{
  "horizontal_flip": false,
  "tokenizer": "word",
  "encoder_mlp_ratio": 3,
  "encoder_width": 384,
  "encoder_positions": "learned",
  "decoder_norm_position": "pre",
  "decoder_activation": "swiglu",
  "decoder_fused_qkv": false,
  "decoder_qk_norm": false,
  "decoder_parallel_block": false,
  "decoder_inner_norm": false,
  "optimizer": "normuon",
  "batch_size": 64,
  "lr_schedule": "step",
  "adamw_weight_decay_other_params": 0
}
Rows from block 7 of the image encoder of a small image captioner, named by matrix and row number. Rows with one number belong to one neuron. Each number is 200 + 20 x the weight over its row's rms, rounded and kept within 0 to 999. All counts start at 0. After the name is the row's rms in percent of the matrix's.
After each neuron's rows are labels from the 100 images, of 14976, where the neuron reaches its largest size: "patch colour" is the nearest of a few named colours to the mean colour under the peak. Only what is clearly more common there than usual is listed. The data: scattered letters and digits in many colours. In brackets: how many of the 100, against the usual share in percent.
# gate: MLP gate (encoder.blocks.7.mlp.gate.weight, 1152x384), inputs 0-191
# fc1: MLP up (encoder.blocks.7.mlp.fc1.weight, 1152x384), inputs 0-191
# fc2: MLP down (encoder.blocks.7.mlp.fc2.weight, 384x1152, transposed), outputs 0-191

gate.710,098,177,200,182,212,220,207,169,205,202,212,165,203,196,201,152,199,201,195,210,206,185,208,194,206,193,198,202,203,185,214,232,193,204,200,209,201,181,210,219,139,211,214,205,214,195,215,209,189,211,199,200,203,219,173,211,182,190,195,215,197,227,204,211,195,204,212,202,202,236,198,246,183,202,200,183,208,155,191,213,199,168,190,201,259,166,189,193,198,202,190,176,229,213,211,202,217,207,175,178,229,212,247,218,191,208,193,186,208,176,236,159,216,225,200,205,226,200,237,190,203,236,217,195,224,208,210,215,192,157,275,202,193,200,194,243,191,211,213,192,206,162,226,194,219,237,185,200,243,184,216,158,198,173,133,210,198,175,169,201,198,212,218,191,193,193,221,208,180,163,223,163,212,169,214,209,175,202,200,200,176,243,220,200,185,207,178,200,205,200,205,205,187
fc1.710,097,240,186,170,201,202,181,215,194,237,198,241,197,195,209,191,210,209,192,222,172,202,195,204,210,229,197,175,229,210,173,205,208,196,159,182,176,208,172,201,201,208,197,209,200,180,200,185,184,193,197,184,194,206,217,176,200,183,200,204,201,226,210,178,199,175,181,233,172,181,195,193,176,193,200,206,174,234,200,262,198,216,223,163,217,211,205,195,201,187,193,233,161,172,180,172,199,199,215,209,198,215,194,200,204,188,219,177,211,220,168,203,165,202,214,195,197,178,211,222,227,191,192,213,197,179,213,171,173,254,204,185,187,192,189,205,255,132,220,175,198,218,194,220,211,177,184,199,196,234,178,203,216,193,201,237,199,174,185,199,199,198,210,203,173,191,205,216,232,204,199,182,196,231,187,198,200,168,206,240,212,206,203,222,258,201,222,201,198,173,191,192,180
fc2.710,110,215,225,186,176,217,226,196,200,199,183,210,200,185,152,220,199,188,204,256,190,199,181,185,205,198,196,185,203,193,195,227,224,226,185,210,200,188,143,182,202,192,213,256,212,210,140,153,195,194,199,167,215,200,169,200,182,200,207,226,250,201,198,184,164,177,194,221,201,201,193,210,189,220,187,175,184,203,214,310,194,208,216,205,209,222,189,198,186,188,208,193,198,202,165,201,216,181,210,195,184,198,193,196,207,194,167,179,260,200,159,207,191,156,225,201,199,175,164,209,200,182,201,203,195,194,212,194,213,207,171,182,178,195,191,188,204,208,181,202,200,177,205,200,221,202,178,201,165,191,199,199,222,163,212,209,178,210,199,193,192,192,220,205,200,226,209,200,188,196,233,171,196,200,178,217,198,202,201,215,199,227,260,200,215,205,200,198,200,181,198,202,224
patch colour: pink (47 vs 21.2)

gate.423,094,199,186,184,184,208,205,201,150,222,228,204,188,216,209,196,173,200,172,196,200,207,196,232,176,186,200,183,186,200,175,209,208,201,180,200,187,168,207,197,234,180,175,211,196,234,181,184,199,249,205,202,224,208,184,196,200,198,174,184,180,183,197,216,194,155,214,202,188,200,199,196,135,166,204,207,209,192,190,215,198,99,188,206,240,215,172,198,235,208,208,154,192,232,190,209,210,187,187,179,207,187,199,208,175,198,182,220,193,184,206,191,191,225,226,234,237,162,193,189,199,198,225,232,181,244,183,205,206,223,241,241,195,184,171,207,179,186,207,194,206,193,234,204,252,233,200,200,191,224,183,202,208,200,200,219,201,215,203,207,200,200,185,176,181,199,168,214,143,194,212,207,234,207,201,194,215,174,215,162,201,214,200,186,199,207,199,218,188,200,171,199,233
fc1.423,094,201,218,224,207,206,177,188,174,203,209,162,194,184,172,208,199,197,220,236,244,183,198,251,198,181,190,204,200,202,165,250,198,235,141,208,192,175,204,191,204,195,200,196,226,220,184,202,215,212,193,208,211,176,203,200,205,184,224,202,205,184,173,208,190,200,247,238,208,152,197,199,220,193,200,196,193,191,197,189,205,202,205,190,204,201,228,215,201,242,217,202,181,207,191,201,187,200,200,202,205,196,195,200,202,193,197,201,198,208,246,229,169,194,200,189,191,176,236,203,197,200,208,198,182,207,190,199,193,198,208,167,171,215,205,189,201,207,213,200,191,184,190,204,203,199,238,171,237,199,201,185,198,250,185,234,213,246,185,225,204,204,215,192,190,197,205,200,252,173,238,204,183,195,202,191,199,230,192,201,224,199,217,181,176,191,182,203,199,198,182,219,201
fc2.423,052,197,200,250,202,200,199,202,171,184,200,165,199,199,202,206,200,200,198,200,218,190,168,201,200,185,218,219,200,199,244,201,204,200,201,211,178,187,201,200,193,200,173,200,200,244,200,189,200,223,198,215,184,184,200,194,213,205,201,200,190,183,170,200,200,168,200,200,211,201,197,190,200,176,199,195,199,200,140,234,186,200,195,173,201,222,201,202,231,212,199,201,180,207,195,200,200,200,196,205,200,197,200,201,290,227,199,215,199,210,213,196,181,196,201,197,202,206,200,308,200,201,289,187,200,190,201,214,178,200,244,202,181,200,201,200,194,200,198,204,208,253,198,198,169,200,234,197,184,209,197,199,209,245,190,195,227,200,209,212,200,213,174,242,204,200,188,201,199,202,232,209,134,195,199,203,201,189,200,197,250,200,210,166,200,212,201,200,192,200,172,207,216
patch colour: pink (65 vs 21.2)

gate.730,102,185,202,220,163,167,205,192,198,217,183,193,220,257,183,169,186,197,210,179,200,245,203,180,203,225,199,206,205,208,219,199,196,194,213,203,185,190,216,199,182,146,172,182,191,173,210,201,217,178,190,191,216,160,255,211,200,179,199,183,205,200,204,191,193,202,223,173,218,169,221,193,201,177,208,203,197,209,208,204,196,202,197,221,191,204,206,164,193,206,194,214,160,213,206,204,200,213,207,201,216,197,185,196,191,192,208,206,195,149,213,203,234,208,185,176,195,179,225,198,210,173,187,203,193,204,196,191,195,230,197,196,216,201,122,203,158,175,255,196,188,196,207,213,193,200,172,192,190,201,209,144,190,220,173,189,185,205,182,206,200,179,202,183,199,201,190,201,216,179,229,243,185,190,219,216,197,196,199,212,207,174,233,202,187,188,182,146,204,201,188,201,190
fc1.730,091,195,208,173,181,208,186,176,215,224,222,200,164,233,188,225,187,205,188,224,231,203,209,199,196,169,208,196,166,209,188,191,239,210,197,198,206,223,202,199,201,206,192,191,186,196,178,201,191,201,240,190,192,229,185,195,212,179,155,192,218,235,189,166,200,219,199,203,212,215,201,181,221,148,196,179,214,201,256,210,207,205,219,200,217,226,190,225,269,239,214,200,236,205,178,217,201,208,201,158,198,195,197,210,200,200,196,215,218,183,178,183,216,199,210,188,210,194,200,217,205,191,174,226,197,147,205,188,201,189,195,215,205,205,191,194,211,195,195,169,202,203,216,200,205,200,200,200,259,211,238,204,194,172,197,201,235,233,188,165,205,199,225,170,199,251,188,170,213,253,205,240,183,187,229,175,234,202,230,177,228,234,202,203,203,209,248,173,203,203,225,222,177
fc2.730,174,206,168,226,200,210,196,191,179,206,210,194,163,194,239,200,183,177,156,202,191,166,180,235,180,183,217,230,217,238,194,223,193,195,220,221,247,204,218,179,198,208,208,207,191,188,228,204,195,208,191,219,201,200,205,227,202,175,219,225,219,155,204,198,181,148,229,182,173,214,205,219,204,203,180,222,207,196,219,215,200,236,186,227,182,191,181,197,180,210,183,198,199,179,180,204,173,170,189,187,231,251,203,210,171,194,188,224,206,232,193,198,241,210,235,212,200,196,230,187,207,194,222,224,212,222,184,223,190,180,237,196,195,199,231,207,205,187,221,215,188,214,177,217,175,251,197,194,189,195,230,214,200,186,187,198,213,183,226,176,202,207,181,171,191,242,200,206,180,211,200,200,214,203,221,200,202,173,170,241,216,159,201,182,187,196,193,183,195,159,205,203,198
patch colour: pink (47 vs 21.2); brown (38 vs 13.2)

gate.69,103,208,202,181,207,193,220,212,197,168,201,186,218,218,184,203,155,181,195,182,125,180,197,201,203,188,200,195,197,199,201,199,218,161,187,188,206,170,200,200,190,199,185,205,221,207,214,200,200,207,218,241,202,191,187,192,201,153,190,153,181,208,225,157,208,193,189,162,205,202,211,210,184,202,232,201,211,200,204,201,210,198,214,199,224,191,203,198,148,200,208,177,185,177,162,197,201,174,160,198,200,184,196,197,183,190,179,207,166,205,220,223,194,186,199,229,218,198,195,242,207,183,197,248,220,205,170,182,193,186,148,174,216,121,202,213,211,196,211,198,185,202,208,198,219,194,212,184,163,200,166,188,163,197,180,172,200,205,225,200,217,206,191,220,211,222,184,220,202,205,198,192,174,212,210,198,197,190,241,221,192,250,170,193,200,179,198,200,171,200,207,202,170
fc1.69,101,218,185,232,181,196,181,162,205,225,176,225,216,191,210,246,224,218,178,174,199,193,200,214,153,197,198,189,209,207,211,203,232,195,210,205,200,201,218,236,182,176,209,228,163,217,208,194,218,203,199,146,209,230,200,188,200,248,199,172,195,195,165,200,173,189,216,224,176,203,207,204,199,175,158,190,191,186,207,200,200,199,210,205,201,237,180,195,199,227,205,173,201,206,189,202,170,204,248,226,186,189,190,201,206,217,210,201,235,219,182,228,215,200,194,161,200,151,195,181,238,160,211,174,199,192,206,193,224,188,188,198,209,142,225,178,202,198,197,212,200,205,198,206,195,190,187,208,197,202,184,169,197,211,228,196,212,183,207,214,183,163,208,215,210,200,242,182,211,194,167,207,210,200,220,197,225,220,204,209,200,195,190,200,213,210,204,157,240,200,189,201,215
fc2.69,087,162,160,214,197,199,200,169,173,192,182,234,199,201,206,256,200,172,200,190,238,200,203,195,204,210,179,164,207,203,196,211,205,214,179,212,170,197,199,228,219,200,199,222,163,226,179,165,198,205,196,209,179,201,216,195,216,209,201,193,223,169,175,206,187,247,169,215,240,202,212,186,199,195,139,210,167,207,279,173,196,199,200,196,227,225,148,224,217,211,209,198,214,223,190,171,162,182,193,192,209,191,189,208,218,206,182,176,207,204,203,196,196,198,224,216,220,161,205,193,230,157,182,206,208,191,181,206,212,204,192,221,207,221,231,197,180,195,204,201,207,201,200,215,196,191,189,220,212,244,185,182,164,173,204,231,214,207,191,176,204,196,198,219,216,191,170,210,217,202,190,179,195,201,224,198,245,200,205,197,201,171,222,207,205,196,231,155,221,215,206,209,221
patch colour: pink (43 vs 21.2)

gate.231,102,140,221,197,200,175,160,219,201,212,192,202,179,233,197,152,206,203,233,221,180,190,185,170,173,202,190,184,158,245,214,206,154,217,209,177,177,172,195,173,202,203,206,179,191,201,213,196,221,205,226,177,201,217,262,207,198,199,199,176,137,217,176,194,177,195,198,200,222,234,187,196,212,234,210,213,179,214,165,206,222,223,198,217,198,221,216,181,226,183,211,207,190,197,221,248,200,197,204,207,199,208,197,212,173,193,192,215,199,171,200,193,218,206,187,203,185,158,193,209,202,224,208,217,191,174,195,229,176,186,192,193,224,193,220,188,236,203,180,240,198,217,181,220,223,177,199,211,211,197,202,222,197,193,195,199,196,200,215,191,191,186,198,205,217,191,184,186,209,200,199,208,221,214,145,200,186,204,211,161,235,201,164,203,203,206,219,174,216,211,181,198,168
fc1.231,098,212,199,221,181,200,183,203,200,194,176,181,202,190,178,217,199,195,207,179,188,239,217,202,185,207,201,198,194,205,195,197,199,186,211,214,133,181,194,201,222,188,201,191,202,203,237,211,226,166,203,204,238,200,208,199,197,189,201,172,205,190,201,192,177,206,219,197,218,175,197,163,187,204,218,245,210,177,219,232,184,225,200,189,196,172,212,196,200,204,185,173,220,186,250,178,176,202,182,165,189,190,202,201,186,221,185,186,180,207,207,185,195,152,220,197,190,204,195,202,199,191,212,210,230,186,235,182,202,204,243,191,211,208,179,190,200,193,209,223,211,202,197,195,225,197,197,176,202,219,216,221,200,220,219,184,179,218,187,245,199,201,214,197,172,168,162,200,198,225,206,183,219,237,193,205,228,208,201,214,227,191,209,190,197,200,152,212,200,199,240,194,193
fc2.231,071,197,189,202,193,200,191,196,186,186,212,177,207,183,192,160,172,181,215,208,181,200,168,246,195,194,200,203,180,246,199,199,194,204,235,218,157,198,175,217,255,195,194,185,215,222,190,219,223,203,190,196,219,200,211,199,200,198,173,205,199,179,214,217,203,205,179,193,173,126,206,167,200,202,197,199,233,176,211,209,197,191,199,199,198,207,206,195,212,157,199,197,210,199,210,264,195,215,185,230,198,199,192,215,184,267,202,183,118,200,178,166,194,201,192,240,202,203,200,258,199,199,223,190,188,178,200,203,186,193,205,194,198,194,189,202,200,198,197,238,199,187,208,168,216,170,200,200,188,200,235,188,183,212,204,211,183,196,239,237,200,200,198,223,198,222,232,225,204,178,212,215,197,217,185,189,194,223,192,205,178,223,167,195,215,198,266,209,201,192,191,218,154
patch colour: pink (46 vs 21.2)

gate.79,097,215,202,214,157,206,197,170,205,242,183,232,202,200,190,204,202,204,208,198,227,236,235,207,216,229,184,215,179,194,216,190,228,201,199,183,198,223,213,194,210,214,202,186,220,193,200,188,200,207,213,198,216,214,218,215,185,221,215,193,218,211,192,251,198,210,199,199,200,212,185,215,170,207,249,200,175,200,157,198,198,188,188,178,196,204,196,176,202,199,211,242,224,150,199,169,197,173,217,194,179,201,214,203,210,182,206,213,183,194,201,207,124,202,202,247,232,207,193,196,227,202,198,220,207,197,195,172,209,186,203,157,180,204,151,213,178,190,189,206,216,201,221,236,275,179,207,201,200,226,238,160,245,224,232,210,202,198,221,215,218,200,202,202,179,198,275,199,217,181,208,209,188,191,169,171,215,191,184,203,187,189,196,189,198,197,200,185,190,209,195,204,207
fc1.79,102,214,243,146,207,192,218,215,166,205,206,231,209,176,281,173,175,182,190,217,189,208,222,201,188,180,209,211,228,172,214,186,206,208,210,223,173,271,201,211,196,159,180,235,195,174,196,177,199,195,189,193,176,192,184,188,204,194,195,204,222,170,187,199,208,214,204,219,198,160,204,204,212,177,195,211,195,203,198,207,203,200,194,271,156,201,209,162,205,221,193,192,248,217,201,201,196,205,200,193,204,199,202,191,207,207,205,185,238,204,211,197,217,200,209,184,199,205,175,231,199,185,201,192,184,219,152,217,161,207,208,201,202,196,203,164,242,171,201,200,203,188,194,192,149,214,197,194,175,175,197,243,196,188,234,206,188,210,192,205,201,182,181,215,245,224,194,179,241,206,223,164,205,185,172,207,194,216,216,195,175,198,186,212,205,183,205,169,203,196,209,207,183
fc2.79,102,198,239,233,204,198,261,206,207,204,186,199,205,169,227,196,226,200,192,228,212,199,198,198,218,197,183,231,201,196,214,190,200,220,190,205,185,201,201,193,192,240,146,202,189,195,176,232,203,203,173,149,200,197,201,197,182,214,183,166,225,172,200,201,176,223,199,197,210,170,194,201,203,183,199,193,194,188,187,184,200,198,201,200,197,203,203,186,200,186,207,228,197,229,199,200,202,213,205,222,202,178,157,199,226,268,203,195,200,181,241,233,207,176,195,183,199,201,194,209,195,196,181,212,198,202,201,196,119,181,202,198,204,197,176,221,181,200,232,243,199,201,196,225,200,179,210,186,188,183,205,206,204,242,226,247,202,168,215,199,200,204,203,206,196,215,199,182,224,201,210,207,180,197,204,200,201,220,229,200,201,203,199,200,226,184,217,176,207,182,247,201,200
patch colour: brown (84 vs 13.2)

gate.258,096,214,189,224,238,186,170,180,203,173,163,203,212,219,185,219,190,187,227,152,205,198,184,223,190,170,222,222,201,176,176,199,202,201,210,177,210,195,173,197,218,157,208,247,180,200,207,202,221,185,199,216,234,194,179,206,199,177,177,202,222,215,196,200,205,208,225,211,184,201,229,213,150,193,197,214,198,199,204,204,203,245,189,167,166,209,235,217,181,181,199,195,204,227,163,193,213,181,242,188,190,191,186,230,208,220,199,192,183,195,274,182,218,249,190,193,194,184,174,200,219,203,206,182,192,209,201,155,205,198,235,183,205,193,193,187,210,186,213,153,203,233,215,215,194,176,189,196,230,200,198,167,203,206,169,169,221,192,154,200,205,187,190,200,180,177,210,213,217,172,202,169,217,210,213,226,226,220,203,204,217,193,199,212,200,202,247,228,201,203,196,201,199
fc1.258,101,204,184,215,229,195,175,194,190,181,202,228,192,208,198,225,180,200,205,203,186,198,171,221,209,125,199,209,198,196,207,199,200,201,215,213,183,162,209,180,184,199,193,197,197,200,200,199,233,193,151,216,233,192,166,188,221,204,198,208,221,230,166,196,255,199,178,201,184,198,203,201,200,200,210,197,183,200,202,209,212,203,170,186,201,191,174,197,200,189,193,199,213,188,276,201,198,201,193,220,181,200,216,202,206,195,188,200,175,179,192,186,204,162,220,179,202,207,182,228,199,177,208,218,214,184,206,193,221,219,225,205,211,193,198,198,177,211,191,190,197,195,211,188,190,232,212,145,206,182,192,183,195,223,187,257,223,195,220,200,215,232,199,200,151,219,200,200,186,212,204,193,201,174,205,220,158,192,243,169,189,207,177,199,198,206,183,182,203,191,208,199,179
fc2.258,047,240,200,183,200,197,161,202,206,197,206,228,199,194,167,216,196,212,200,205,201,198,200,200,190,165,190,197,210,200,219,189,201,200,200,197,163,226,197,188,150,200,205,181,224,190,199,199,223,115,182,221,176,201,200,201,180,200,199,220,233,200,187,197,199,200,203,225,215,198,207,200,185,247,200,201,190,236,202,200,201,200,198,205,158,202,169,174,200,168,169,192,203,202,261,200,199,200,200,184,196,200,200,199,200,231,201,203,201,200,219,205,192,198,232,197,201,204,201,200,206,199,188,209,203,128,204,210,273,200,209,225,201,155,170,209,200,192,200,191,205,199,221,200,200,200,200,206,189,201,189,198,206,216,178,211,190,206,200,206,195,199,202,197,145,218,203,178,200,200,226,199,210,211,203,200,203,199,226,215,200,198,174,217,201,212,201,187,200,199,199,201,198
patch colour: grey (25 vs 3.4)

gate.473,106,143,202,224,222,187,204,269,216,215,189,192,185,203,204,204,182,196,200,230,190,200,202,185,173,227,192,217,162,225,191,205,200,198,181,203,210,197,163,196,175,219,201,173,198,225,236,201,205,193,200,204,180,234,197,201,199,184,204,209,201,192,209,209,179,208,206,218,206,218,202,199,189,215,175,228,218,199,202,190,211,210,193,237,199,207,206,203,186,202,189,197,209,209,161,211,200,179,192,192,165,175,206,200,199,199,193,206,217,195,207,209,157,215,207,218,194,225,198,182,185,201,220,190,163,198,182,206,192,188,223,203,168,200,201,174,232,190,201,215,201,222,195,222,253,167,219,211,199,183,235,227,203,225,213,175,218,204,195,190,190,158,178,199,217,209,192,181,236,224,209,171,220,195,200,189,205,180,210,226,175,214,180,191,214,213,184,222,208,198,196,194,191
fc1.473,096,147,167,241,203,201,203,226,197,178,195,206,163,180,222,165,182,206,202,218,188,216,191,198,180,208,199,201,194,200,196,206,209,203,200,217,177,175,197,199,182,213,206,196,202,229,211,222,185,193,192,216,194,188,257,200,199,226,204,208,229,201,226,207,208,218,185,206,205,211,210,222,155,202,149,204,233,193,205,191,179,211,185,219,198,199,201,228,216,171,200,219,187,203,194,200,185,230,136,172,175,186,199,189,199,215,196,184,215,204,202,238,179,202,229,205,166,230,197,187,177,202,201,208,187,242,178,188,206,191,207,207,155,199,193,195,210,198,181,206,208,223,248,209,215,184,244,201,171,189,198,231,201,237,228,204,208,230,174,198,203,208,220,167,195,210,188,197,226,211,197,164,263,193,202,167,176,160,217,200,179,208,211,193,211,199,201,213,201,210,200,200,197
fc2.473,192,181,192,182,187,207,149,201,197,173,174,203,183,191,193,206,204,222,175,209,169,213,204,158,205,188,210,221,182,175,200,203,197,204,186,189,197,200,218,207,175,195,167,229,183,200,197,215,215,222,186,172,217,193,239,202,176,203,211,244,207,192,185,224,213,169,195,228,206,186,203,207,191,213,217,200,175,217,191,205,160,208,204,232,177,196,200,215,159,217,185,201,223,204,262,221,185,223,263,181,239,203,186,190,224,164,215,193,170,196,186,207,209,185,216,251,207,202,184,211,203,201,174,201,177,193,198,172,211,213,198,213,208,213,196,192,195,175,213,198,239,189,198,202,200,195,202,244,213,207,162,190,204,221,187,258,180,176,206,199,204,182,233,238,206,209,192,235,173,185,180,196,160,196,218,163,222,193,220,217,208,179,200,204,196,235,211,199,219,232,206,201,201
patch colour: grey (55 vs 3.4)

gate.95,100,231,222,206,185,197,143,141,191,207,139,216,188,125,202,166,194,207,239,195,208,203,204,202,222,187,199,218,200,192,228,204,200,202,198,196,166,190,200,171,204,200,200,203,199,204,184,207,186,195,230,185,185,199,198,239,202,178,209,182,177,203,198,199,211,206,228,213,182,202,229,182,200,207,198,201,192,185,248,249,204,225,204,221,205,204,198,204,181,209,217,224,195,195,165,207,199,257,199,216,238,198,228,178,198,166,150,187,196,201,151,166,165,235,190,187,198,204,200,196,216,183,225,197,226,177,190,134,200,212,197,200,199,223,207,194,186,193,216,141,218,201,193,227,179,223,190,200,180,193,185,201,210,191,240,219,204,212,167,177,185,200,203,182,177,234,213,257,188,226,215,208,185,224,159,196,187,198,202,177,222,162,214,190,197,185,185,194,213,225,199,206,202
fc1.95,097,183,202,157,213,207,200,197,207,201,182,201,197,207,178,201,185,201,180,201,205,198,226,213,190,200,210,198,191,230,200,199,193,197,224,200,200,232,213,233,214,182,207,210,196,200,190,191,199,245,200,197,183,181,188,221,195,225,193,197,173,189,187,201,178,205,207,223,202,176,227,199,210,213,227,209,203,170,178,180,208,172,233,147,161,178,206,205,201,205,193,216,197,204,198,205,200,182,199,199,210,226,202,208,194,159,211,204,195,214,198,204,171,223,225,193,193,198,197,199,206,204,200,192,149,216,194,248,213,194,255,179,212,201,210,206,185,230,204,200,185,190,192,173,231,200,197,200,196,206,223,212,227,167,165,219,200,231,199,201,215,225,189,227,235,195,138,212,191,174,195,155,180,217,202,210,187,229,200,175,229,212,199,203,197,176,202,144,194,159,220,241,172
fc2.95,123,220,229,199,178,195,203,202,175,198,201,255,197,179,194,200,226,172,177,203,193,187,248,180,200,206,211,194,212,180,227,192,193,189,187,211,194,205,205,187,170,216,190,191,200,219,213,168,186,235,240,214,201,185,181,257,193,194,181,196,200,179,141,198,201,206,189,238,184,210,199,222,199,201,200,213,198,187,170,213,203,210,209,198,211,160,208,213,188,179,202,200,179,204,180,214,243,223,208,205,235,212,199,200,238,156,220,184,208,190,199,200,197,222,200,187,172,202,200,201,209,223,233,243,203,224,225,209,175,179,206,200,190,205,200,197,173,203,177,216,182,174,201,233,200,200,188,167,204,217,200,198,188,200,215,202,205,200,183,204,190,203,204,199,184,212,194,170,147,206,202,191,200,202,190,200,179,200,200,138,197,148,200,149,199,171,187,195,205,151,198,199,231
patch colour: pink (53 vs 21.2)

gate.472,105,201,177,197,181,222,211,208,187,194,166,218,205,206,230,174,202,204,204,187,194,219,196,187,199,202,198,194,228,205,201,203,183,232,187,190,236,186,203,177,191,194,205,197,188,190,195,228,179,231,179,199,214,194,193,176,194,264,200,201,195,203,228,233,206,199,169,200,211,182,202,199,206,196,191,192,167,234,192,201,211,205,197,185,193,213,201,226,208,178,231,202,196,201,200,196,196,200,259,217,177,192,198,222,210,191,163,170,221,207,155,219,149,201,195,222,172,183,188,208,179,200,209,215,189,217,224,199,157,139,202,216,161,189,205,223,203,238,121,211,206,237,200,201,200,188,226,200,189,180,192,183,211,202,175,178,191,196,217,199,222,215,196,183,184,230,206,203,203,203,215,259,199,214,160,209,203,161,202,167,194,151,201,220,231,183,205,176,222,197,198,202,171
fc1.472,103,184,196,208,216,205,202,194,193,194,201,209,225,186,196,200,211,212,240,232,244,167,234,200,207,199,196,202,201,195,180,205,201,194,197,200,211,206,215,195,219,199,142,186,183,195,201,189,210,199,175,179,165,233,229,180,200,192,204,206,200,226,191,194,177,210,189,195,244,194,206,201,254,193,184,182,201,207,172,205,222,189,196,179,192,226,199,207,204,249,193,202,194,203,227,198,175,158,214,224,258,190,250,224,209,165,163,180,185,206,203,202,231,180,205,184,211,216,208,201,219,185,195,182,200,187,204,200,247,194,207,184,201,203,203,225,244,174,195,201,184,219,175,180,225,191,197,202,206,181,194,213,188,140,216,201,194,196,207,210,198,217,227,231,200,147,216,214,207,158,198,203,177,196,192,201,205,209,237,199,212,211,183,213,200,205,188,220,233,203,212,201,231
fc2.472,092,200,190,219,218,199,189,139,175,189,178,229,207,175,229,199,184,198,222,208,194,166,200,200,230,200,200,200,236,198,184,196,205,201,191,138,251,199,218,190,173,206,195,194,194,215,189,226,204,175,171,160,187,179,234,195,192,202,214,201,192,192,181,199,205,197,196,200,196,191,203,199,200,215,222,204,193,180,198,200,188,175,199,174,220,198,217,208,189,194,167,201,184,157,219,183,206,201,207,202,233,182,218,193,200,198,174,192,191,160,221,210,200,224,200,203,219,243,178,202,235,222,195,214,208,222,202,229,188,211,203,213,200,199,206,215,214,200,227,213,193,178,204,208,193,197,187,225,232,203,198,195,192,194,203,199,204,189,200,228,203,200,228,219,160,179,201,185,256,198,203,176,214,200,137,212,165,214,175,186,198,247,200,214,199,189,187,191,200,215,133,201,240
patch colour: brown (41 vs 13.2)

gate.511,098,189,199,201,200,196,224,222,179,198,254,220,161,193,209,167,221,226,189,205,213,187,192,175,219,200,178,178,175,184,179,199,197,202,182,233,193,197,188,193,217,195,228,228,203,162,198,213,208,196,216,229,195,223,233,214,204,202,207,244,179,211,208,199,226,190,204,202,175,212,181,195,201,230,177,220,233,198,211,203,161,219,198,192,206,160,162,195,216,209,238,196,192,162,167,224,190,198,197,178,185,208,216,200,204,216,200,214,188,216,196,208,247,207,232,194,204,191,243,191,216,234,205,208,198,203,206,193,199,233,198,203,207,199,193,189,229,183,174,196,222,175,190,231,207,197,214,196,202,210,201,197,207,174,184,228,201,171,251,182,196,218,190,192,201,204,194,222,193,160,202,217,222,170,193,190,178,214,173,201,199,216,180,201,213,173,200,191,191,199,172,181,209
fc1.511,092,201,213,146,208,231,213,193,192,199,183,151,200,197,180,178,208,205,225,228,163,206,223,215,156,219,231,219,200,213,154,206,177,200,228,205,183,201,185,192,208,197,169,203,205,200,157,191,193,191,217,190,217,192,186,198,200,192,247,216,199,221,202,183,175,196,190,219,207,208,197,205,192,171,203,199,161,201,161,186,268,205,243,206,185,200,185,202,206,216,202,198,202,232,230,160,192,181,170,209,218,211,168,190,186,193,245,198,254,204,193,162,219,191,170,215,187,178,175,247,222,198,240,150,178,198,201,189,161,166,199,177,159,191,190,198,215,200,218,204,206,188,180,199,179,215,173,201,188,203,193,225,196,212,230,205,198,207,206,218,224,176,200,211,183,202,195,217,190,224,237,204,179,215,181,194,202,155,212,217,198,200,191,200,211,181,153,241,200,203,215,192,194
fc2.511,095,206,250,199,244,200,211,256,199,199,185,197,200,201,196,192,195,195,188,200,202,200,210,254,198,229,225,205,212,186,173,196,244,197,197,201,192,195,209,215,239,257,178,192,202,202,200,200,223,155,184,189,200,211,160,214,172,200,201,200,198,208,199,243,211,198,196,174,198,229,204,203,155,204,206,179,201,201,178,199,176,178,197,200,200,200,145,201,231,194,189,150,200,201,210,215,190,211,212,207,202,200,218,190,196,200,173,193,199,198,215,195,203,199,195,201,216,179,202,198,200,176,230,105,184,222,184,196,199,171,200,158,195,197,181,235,249,202,237,192,185,182,203,229,163,199,198,200,200,200,208,200,200,200,200,226,210,203,200,194,188,200,220,156,208,194,199,201,185,166,247,190,200,200,178,200,191,193,227,200,157,245,204,188,200,192,200,199,218,204,201,207,196
patch colour: green (36 vs 0.8); grey (31 vs 3.4)